From a checkpoint of a small audio frame classifier: 6600 steps.
Rows from block 2 of a small audio frame classifier, named by matrix and row number. Rows with one number belong to one channel. Each number is 500 + 50 x the weight over its row's rms, rounded and kept within 0 to 999. All counts start at 0. Numbers have three digits each. After the name is the row's rms in percent of the matrix's.
After each channel's rows are labels from the 100 clips, of 14848, where the channel reaches its highest value: "top examples" is what is common among them. Only what is clearly more common there than usual is listed. The data: short made-up English sentences, spoken by a formant synthesiser in many voices.
# convs1: first pointwise conv (model.blocks.2.convs.1.weight, 96x96x1), inputs 0-95
# convs3: second pointwise conv (model.blocks.2.convs.3.weight, 96x96x1, transposed), outputs 0-95

convs1.10 078:593463431601428474493534477488462591430562478476532464534470571439586477591506580547435567605520524537485577487456447526499577557446541461406500494493465532492474509493487409452543521420591565491478570463502498541419483392437484527484522469494488498506475488478547520594555525548447465504
convs3.10 094:432514472451477461537526505544482476441445514467397485508483550575519537558494558458572532420486549485518506487451447577449422442482463568561476537460562462442569576542447577441410481458565545446500376419532540491485517558481456487430612534501483493523543507561424457513552611455512469525
top examples: clipping; voice: child-like voice

convs1.18 105:417531546520540506636465446494519484569391474501541539459556491460505494506570531509588508428518440468476652508500488532434526497540447581514473454505556473575560479494426442554511457423408519407498512546514528461462517495462446442507550470446531502564445417436543483497494506412417451488
convs3.18 107:557531482489452393474522460499625501516522326520476588543461478494407528511454471498510438565487468516457546493552487540532598375491536522480525476519443463500511525544532488430550465504568493482537468532508521531628473508427494521569436526466537518551570429431466488566485431591506495513
top examples: mains hum

convs1.80 091:510571531405488485528558524496502506471511488523551546543433559428611518511443469407417506473449529478554553586558498434497420459506471489521430542459541470441446441614497559475525477457605514512526484484527431481483470590527474542484623498468390547552433514490382499491473453539478540487
convs3.80 096:620557545589560504552465559539505526515566500550581476469504456456598450522554559580454475508480468439512462497525526490468421445468434428473583489521509549477531466536532508483504481554493514538542560410473580494407525591401591573507492501348467520531420537493451492491510493489486510435
top examples: thin (high-pass)

convs1.49 096:490508558561516599503599601553580469545415589582460528475462501519517491508535541492469572590452542498449471505497528484412512435467479418467536535446412511536478555545588507531465471516524515482467584565460537550498466429497505520424479530591576473485396535560458533596499569567494497491
convs3.49 094:483471483469504432502476496594389449528540498601431508621450516542463480426504458494528491564616490508433543628510552577392533499570616487533527493552490500499531517596505594456483536497507462494489448500528473559510541535531464484394501472433498436493537517556515499454468483542549578510
top examples: mains hum

convs1.56 101:493528590617454457478607555577525543479475516545460428492513492549555451530510541472492547524530455420567499427527527518516472555552508554485488486400494530585385472515504473519460530420394438577558451537497579503493519460476572601416444554469496447549525486509490537468484552517497546394
convs3.56 100:505511628448401510476567461416493577480512503380501461552548541551543547526550538486496473465461593514493588508540428430551546548566533440529479527494452414439547497548441504473436460474485526435550482533554523547518432547538451418447586508606510513543493466542468524530544574509506544587
top examples: voice: low voice

convs1.31 106:605501553590500497507524485493484544437510507444557486515442488472567470557476463550522452449488541534427522522578535467536507506505559552436452513537461487422553504595546476482519520459524513476634457534481453563513432451618479454632487574529558480448417470583530531547612501566444485532
convs3.31 103:511546547446413523461536468535533532566502586556521546525471439357521533493398482421565519546468433462441489503445509500485497488479501557529479502497550427476457521585482504537586518476440454471491480503564486489504486502405594490435480581527571513466497404535544335571431505546519456485
top examples: /s/; /ɝ/; voice: child-like voice; "her"

convs1.63 104:443563504433481534486481532531558522512536436566611493529518480432500524464484533493424466448439570523448499508583545527423522518561493440591538438554436463452535527403581558503428510516429491435533492457498529516480484572500526627561545469513373478586503476537441470424571461509558475550
convs3.63 109:439552530490555503475581450377375563456411506478465489485477430508495480511506492581542584521467461484568558459471495525585500481510570515441452503501444558459471496537528484458502440431486562547504567517559521521520396418435386404485449527625518504521524561498531491506434442531462480531
top examples: /ɝ/; thin (high-pass); voice: high voice

convs1.3 112:507469450550495496530491481501485541547490546416566487539450492507507479483516479659492569494489454536532541453538478509370438578492538530486462535511489561561538369505397512515471580533548458489437530555482498512475443581402541428595555427555445522479580511525507543431392511491532476493
convs3.3 104:551455514505583575493395443473544557528463497397438551494602584474527484490417480470494510524515473498469453425475509539550603437523421524504486450465470438468450497488511466498465480481417588475483431434519470433485617606614434549436503467451486567550515459503526494464513546525573504469
top examples: voice: high voice; mains hum

convs1.13 100:493499553414467523591442536509496536441590420476495551548502447385595557491428530569505472509516541519481450382410560427544478558551414572497489492534519427509472508524518560536496486506582460515576560530517419523517487551536559511438521509394540542540491494436529501603458496468496561539
convs3.13 100:477471563525589450501529512524488513589444505550493513558430500484450430496534509461498505449598576590524449522554495504482568465550485444474591542518529533533473585523514602475532429462427649573476486521571546552548597531499523500527498561510383523517537495545489483497517444456567386491
top examples: thin (high-pass)

convs1.55 089:522574503545411548515523453536537417478548463563498482505452489524493474543601604472499513579453437459519466514524543553430610482478451528502383540483518487502481575590598468505609528396499493497520427497522503533382548521495399494486440531403520502573519461489447489528481473462491505569
convs3.55 085:432483410561419503550512398479457562515514445569553532435486479432536410463497383518476522505513517518480478522540554540531492439476526547487551465449482461497451477482538438520647531602505466389582542482530489547490584501559570534560437502460496517488529543455472593451465442517494588455
top examples: voice: deep voice; clipping

convs1.17 101:491464441518510468535518541570567522414516568415516541563559441536515498471512423510500468526454450452530524506429454405442436546535517409457550555477564503471531453502554532464596490447461515512526433561588525461477491498628491527495488519460478506487466444451522436434539433643610516426
convs3.17 099:416482507460548565436428520474486539442538542505558555409413579587397454490489547484428482481508539488465410453484591561454406512553539429479464437491596535548504532405543506489485499474437486492434402486470534501531479443562526517533531476519466454504481376405485512532474459439520540480
top examples: mains hum

convs1.9 093:578518608535529553493443470495490550541522507507451580465426541558479451465527458457502485575501457423465449517523498484551609420548533555544564495489475530414535448551448530537420444486450504489584531522368515367488493552423460554508513609537424510417483547494535472465477498488528554520
convs3.9 085:514448488520466548537477447513476506521533478450463403478461434497427537447533482462547557469494433388422437491461444491593468463489600574466570488439522553467509511502509520536515566524606401486418539468569538446531476499489619386435469492462482464494497548538603551525418533519483556462
top examples: /s/; voice: child-like voice; clipping

convs1.14 109:528499473525476438533470554535456511524476433530538456481461535445544512449532516534476578491632576462472529555508610494401425495530329564539590517550475523445461476479543447501462543428503424482472509442495460394468515403571565555488458476544487511479490470449508519472505563537597493533
convs3.14 103:455490491525509468432502501476394428505502431520547558500435535420554450494502530462501573525582541619522532536453593524471576562437477496534507478447483468532541481478497511422507544481532521470418490541546508512426556535618481523456508476421521571534510614631476493495593454393476490461
top examples: clipping

convs1.86 097:522566457479448458522418449453450502457483496546345472435423509421496444537525504487508527482453452569570410470508517447509537612535520510514423480481519437484511518552503479560554483543501524477510449522522536478550474539459454429455497476503391580610441420519425446512568479578509429590
convs3.86 097:453505530520494565453492516506483454440507540529537601465520513461480453436477390436496499530456396479433527481449477560496514458479485484537565514485407555554513418466535481512417569549524428487496551470506535438457452444353481386434618485516454548585489461492474472415448485496591490502
top examples: voice: child-like voice

convs1.73 099:591522476505471579470439545471475604533547599486485621497549449491536489527472465514485571427520414508605551448587526485454572392575587539471479483486399483593529470478486488430463591510478534495504578476520456476492467501420517532428506519567435511534536562496501471513575509469524543479
convs3.73 095:578446526384549531524419543477473477449530513531499565523438523543508459560499492556491572531524478442466502445535509572477464455471539518410469586518516390541507437473507564482496544517471550483559540545436540426545456551441445571485444584416472414564520581524562554447607503421544458505
top examples: voice: child-like voice; thin (high-pass)

convs1.28 113:457494531583423537523580593516448447524437501526532416526490577421461465414535497479491450452526647481511521533543396502489481493489433526549489573498536515508485502478541502522495511528494512422530481444564528587615597478458495531504532473472554602533472606544510491431468510591485411517
convs3.28 097:615547550528607555462470487536471551515474416461419395503460510489479514427469541520482533500458502521488567557531408526525497424358518546466497517544524518448505433520525517494420485558600507497494445465380506491541542497528450501578508590534504429521345464477443505492525476526492483475
top examples: voice: child-like voice

convs1.85 112:492534541567545491503488524533560585498471487426519505516549585482520439422478534575476489480452574535484467406565489456584460490579564527500586513422441507462508583611563487492507456397572447436475448494525464513531489492541558571512539532479568476492521499511601462382489513385500523567
convs3.85 118:450535522470435434468557485470442462420446589534521495512546592531443465566548480548452474523434537458419469484590475488542479615459517501501594474573447432505524545519492465495550559527432580475478471398469452433488508511536431548445538619544486475447453554569531507494566429557520525431
top examples: voice: high voice; reverberation

convs1.70 102:518483466611476525510413439559484465573466384512466460524574488400462561537450569484478500505433448499566519504460483531491455533523508557539736517503422462484483530526586529511438514457572509462499555528470498486500545536465620529478493567516547470495532527454468497499509512518427483526
convs3.70 097:462479536464472485539518492472393460566515443466469584487454558452492546511531581599458493582428449542480475492505463463443499474486579465519603482508566564459525538402510435415494583503527477493459425465530503499607464465504482586585482576509589521515458494550487520514493468336532495476
top examples: clipping

convs1.90 091:440510598540571405569486388540456519476464379516437621476474535470497371581454545564566556558430422476484478550464484551506581582472459522497483506437525538511491514502561512406529469537522471497477520430478531497504525515522527537544542525523440404520475521493450444449541504448507444443
convs3.90 099:518466432534439509491545514517528600529489486474422511558539532511492546439538522465512518526524469441470519515444411519555509486489472387428461438407421544543602471480496487529576511523554543556440454501512464520531398513490437464472499529480598427519554538444588552567590486358482417485
top examples: /i/; voice: high voice

convs1.77 094:461434517493478553541484507552523485507511481532513567507582477529519580511623506498538489463413459424562606604491510515563414445591540507517447414522515441471525499564525501530528529458462334562518479426448479581481478507545459572460498426521521527522525538509517583468520438512558439427
convs3.77 104:573522490489543449414496504570456411506460454452428520623444465560565487503542526477478516513505478618462582478418485468419445416521445404483517560504498511533480518448392493519472556509467433519498527545385505518508488469528528454359515535451560552508468520466434523532545505409492543466
top examples: voice: deep voice; /ʃ/